Rows from block 3 of a small segmentation model, named by matrix and row number. Rows with one number belong to one channel. Each number is 128 + 24 x the weight over its row's rms, rounded and kept within 0 to 255. All counts start at 0. Numbers have three digits each.
After each channel's rows are labels from the 100 images, of 14848, where the channel reaches its highest value: "top examples" is what is common among them. Only what is clearly more common there than usual is listed. The data: numbers of one to four digits printed on busy colour backdrops.
# convs0: first 3x3 conv (model.enc.1.1.convs.0.weight, 192x192x3x3, each kernel summed), inputs 0-63
# convs1: second 3x3 conv (model.enc.1.1.convs.1.weight, 192x192x3x3, transposed, each kernel summed), outputs 0-63

convs0.146:123128065128143220128128128128108128128123128162128128128128128128129158128128140120132185128128128128126130128128128128123128128128128128127131128128126128128127152133128128128128128128128127
convs1.146:113118169119125150135120144139065126127193125126111135132126121114108128125127063122127085140115125131116116121134135112126131128143118124132146132131126120131134081125126126143125130126131166
top examples: length: one; first digit: 0; last digit: 0; first digit: 5

convs0.135:123128172128128136128128128128127128128131128136128128128128128128133124128128128120165157133128128128128129128128128128130128128128128128139125128128000128128129158129128128128128128128128128
convs1.135:126138123132148131115120122126151136128114134104131127127136130126140133122133130125139113133129123110132131127120124117122128129131126116123137128129255123127128115138138130128111127129134141
top examples: bold; length: one; white ink

convs0.9:126128150128131142128128128128154128128140128136128128128128128128142097128128128125143233128128128128123184128128128128131128128128128128127255128128122128128129143000128128128128128128128131
convs1.9:156141095120099147101133135139120118109167130153120133110123036102123111131133135134135114134141138135157110118111089124229105098141135152120153120115112115125127151123138134126181061150137128
top examples: the digit 5; length: three; the digit 9; last digit: 5

convs0.100:126128126128124122128128128128149128128125128154128128128128128128120255128128128135157157135128128128129255128128128128093128128128128128196135128128127128128129124153128128128128128128128128
convs1.100:127114124141138129130129136177110138143125108040125122125110121106102218141138109149149183147127102101078034109127157126039177126119129113159214126136121127123088127137131114171154149104118145
top examples: length: three; the digit 6

convs0.187:123128224128130254128128129128121128128153128125128128128128128128134117128128149091186137128128128128145125128128128128139128128128128128118124128128129128128128123151128128128128128128128180
convs1.187:127139105126121110116108085128099157122208122200128125128134129108096131140123158130112038134135142119127127119124115138131139104133114117131161126126127144136209133132153118139109124115082132
top examples: length: two; the digit 9; first digit: 9; last digit: 9

convs0.41:134128126128136235128128128128255128128124128133128128128128128128114170128128128163136129128128128128255128128128128128130128128128128128074109128128145128128128131140128128128128128128128127
convs1.41:126120160124127086111131174158081119139155115080129107152121133120103155127125133125135123135113126113070135115129115126106123127107130119109168118144142126143149072115133125139111153124089128
top examples: the digit 8

convs0.24:134128135128129125128128128128129128128144128134128128128128128128129255128128128128137131128128128128131131128128128128175128128128128128125102128128128128128128144094128128128128128128128128
convs1.24:130123137117130135121157104115132129116130121116131121102146091105138045121127090143142133128120138116140134134115100125074133122122128113132193126110111140147133123190126127119123126134132127
top examples: on a plate

convs0.168:124128138128150149128128129128244128128136128128128128128128128128112141128128128172146155188128128128126255128128128128132129128128128128254122128128144128128127111162128128128128128128128125
convs1.168:121130164133142071122120122070182099123123156090123121123124131122134096155129100084131190135134121095108086125134136120115134131154133131139130124118126133133140045133147089142133136124137131
top examples: length: one; last digit: 9; first digit: 9

convs0.12:138128177128130149128128129128146128128141128139128128128128128128133111128128128115176144255128128128119147128128128128144128128128128128165083128128203128128130130132128128128128128128128129
convs1.12:118135130136138132119123117124114131123123128123125124129131120127139129132125129123139113113126124119137126125121119117123131121131126125125121127130000122127123124125122124128126125120127143
top examples: bold; length: one; black ink

convs0.47:150128119128146137128128127128125128128158128032128128128128128128127116128128131126131152127128128128148126128128128128131128128128128128126127128128132128128127102148128128128128128128128128
convs1.47:130124203121124101124099141155123133110255131115129121139139124127120127132123161146146140144165151114145126098134124126144127105106118125124156096135119125125127255127128144137137131132148128
top examples: the digit 3; the digit 5

convs0.65:127128194128129158128128128128157128128175128148128128128128128128133131128128131086112201128128128128149125128128128128127128128128128128123126128128124128128128129130128128128128128128128128
convs1.65:105146175140112047110119135126118091123088124144122105118121131124123130149150064123131122134117133133132133126128131129132123092136132123132147133129131155123130037133132133148162131110065111
top examples: length: one; the digit 9; first digit: 9; last digit: 9

convs0.184:124128146128128132128128127128151128128144128094128128128127128128217123128128128253134120132128128128124214128128128128135128128128128128101189128128127128128130131118128128128128128128128142
convs1.184:159131130161158111084135133124107102129134132127126101131145109119125123126129098094128135138127126134144048122114128117142130110141144162135149129126117123126169172138147129131152092133133092
top examples: length: one; the digit 6; last digit: 6; first digit: 6

convs0.91:126128166128128173128128130128116128128250128121128128128128128128187120128128178130128126129128128128120091128128128128129128128128128128117132128128124128128129151130128128128128128128128128
convs1.91:126117112138122139129114132137119201128120121127131163117136131115108137159120137158131087140142118126127154130135117124129114136143130126122156137136124124096171137098142138134098121120133134
top examples: the digit 7; last digit: 7; first digit: 7; length: one

convs0.99:117128105128128129128128128128119128128108128138128128128128128128128153128128129129222017128128128128156127128128128128132128128128128128115135128128126128128128083147128128128128128128128129
convs1.99:125094134122156142129128144135126120129199170119148185145096107112128127124127124114187123128126118144066130123100074109131124137142149098128129128125124111132123114098116124117151105135148127
top examples: italic; length: three; the digit 1; last digit: 1

convs0.185:141128131128128129128128128128121128128126128140128128128128128128128141128128128128124134128128128128129135128128128128126128128128128128176147128128000128128128131136128128128128128128128128
convs1.185:127127127131140122116125120136121118126128124135128124132128121124132132130127123129123136133133132128145133126113126128127128119135128123137123130122255124130119130129127124127127120124128126
top examples: bold; length: one; white ink; grey ink

convs0.50:112128125128119140128128131128097128128126128104128128128128128128255126128128129127125136126128128128121112128128128128131128128128128128170119128128123128128128108140128128128128128128128128
convs1.50:131122129150127126125122128127116160120125120124114116134131131132104134123126132120143127126140131124101123141126141131131122134128132133129128135129123123121255150128125129109114120114132143
top examples: the digit 2; last digit: 2; first digit: 2; length: one

convs0.163:129128177128129188128128128128121128128135128132128128128128128128129146128128127151170092128128128128179166128128128128120128128128128128109125128128138128128128094196128128128128128128128132
convs1.163:128133141140164138120133116112157181121109125103126160134189108129149139153133075114140116130095127140143098140146123130138138117126148125187213127127131149141172070129130127129144140116155096
top examples: the digit 2; length: four; the digit 3

convs0.116:129128124128117124128128255128125128128122128129128128128128128128128119128128128127128133128128128128123124128128128128136128128128128128128128128128129128128128100122128128128128128128128128
convs1.116:115127145124130131129123085127141130122125124126125119128137121118147109134131115139126152143129124129125144126125131125186120125111128119089137125136130135149129168191117130123133128141121124
top examples: on a plate

convs0.101:128128127128122113128128128128150128128128128018128128128128128128122126128128128130151255129128128128114126128128128128136128128128128128113130128128130128128128131129128128128128128128128128
convs1.101:147133165141129102127122131139094076128152139128140110133139124131121138122116143107104001137149115124169140129130139122133111096122133116123124113134119118126081155134125160132147103121116122
top examples: the digit 7; last digit: 7; first digit: 7

convs0.7:132128106128124138128128127128133128128189128131128128128128128128104147128128128162179051129128128128243108128128128128140128128128128128131129128128127128128128232200128128128128128128128136
convs1.7:135148103113156098142130130101167132122098133129123138097168121135127119129119109119051146110126142110088109134112135125162128101135131121147147139121138116131141086123114114120158135123119049
top examples: the digit 8

convs0.30:142128137128131088128128128128124128128123128154128128128128128128127128128128128130125112128128128128255172128128128128125128128128128128134127128128131128128128114158128128128128128128128134
convs1.30:107153128128125153135138116145125138116131148208117123131122155122117141159091133120145109124172130123133114127121120134131150117124093121148160128164126101132112102126127170111124127118139129
top examples: length: four; the digit 4

convs0.17:130128121128127099128128128128135128128037128134128128128128128128095118128128128128255127127128128128129129128128128128130128128128128128139106128128130128128128161132128128128128128128128132
convs1.17:140119108094146165130137123144129105091126121116131141131124119115132127101144102126000116110125084126157113131140123133140129141108140132141163111130122141125136140123124071112135118103127125
top examples: the digit 4; last digit: 4

convs0.141:140128126128128127128128129128122128128128128127128128128128128128126145128128128129120141128128128128132115128128128128255128128128128128128126128128118128128128105198128128128128128128128128
convs1.141:245123128125137128097106133119139126128122129149120144094117145108134104136143102120126115138127111109125123129127127101175129128122120124121076133122133125140118155166134113152131118106107131
top examples: on a plate

convs0.96:127128078128094072128128128128120128128113128201128128128128128128122126128128127119142071126128128128131117128128128128123128128128128128131116128128130128128130128138128128128128128128128128
convs1.96:135124025128172126122135135126125120130037129068121134131160133138129125162128132131125153136136124125135127134126129092116129118126130118128129131119126119129141128127087125130116128129124164
top examples: the digit 0; length: two; first digit: 0; last digit: 0

convs0.92:127128115128107124128128128128139128128123128134128128128129128128128129128128128172255095128128128128138129128128128128126128128128128128193109128128130128128127123133128128128128128128128127
convs1.92:127137124119163100118117144134143142131180109121132136149149105116141171124127106135080106130107111151165111129131169118104121121127131114130153120150120132128142087132163120139130124138135165
top examples: length: two; the digit 4; last digit: 4; first digit: 4

convs0.165:255128130128128127128128128128125128128103128103128128128128128128129132128128128127076125128128128128129128128128128130109128128128128128126152128128121128128128129124128128128128128128128128
convs1.165:179132135120116129115129122131119119118133126136133122125126090126132141123117144132113108159124138123126115126122110130113130126138127138110000128126116126138111156018121129121134117131152128
top examples: on a plate

convs0.26:119128177128142147128128128128211128128144128175128128128128128128240166128128129122106222128128128128134184128128128128124128128128128128255122128128124128128128135155128128128128128128128128
convs1.26:115132148118113043130122130135140153125123075155115063120105122126158137120145104127162168137136131120125120149116132129128116138155127129035136138127123142120086038135139117138117132132122135
top examples: length: one; first digit: 5; last digit: 5; first digit: 2

convs0.49:174128197128127123128128129128128128128127128103128128128128128128127134128128128122103179127128128128255160128128128128135128128128128128122126128128129128128128255156128128128128128128128128
convs1.49:163065125139086112137116154144155093126131129135123110118118142117137140111128142138097146115107099137098102117137123106141116135128111119130146125135134114118120096123098161128136128136110146
top examples: length: four; the digit 8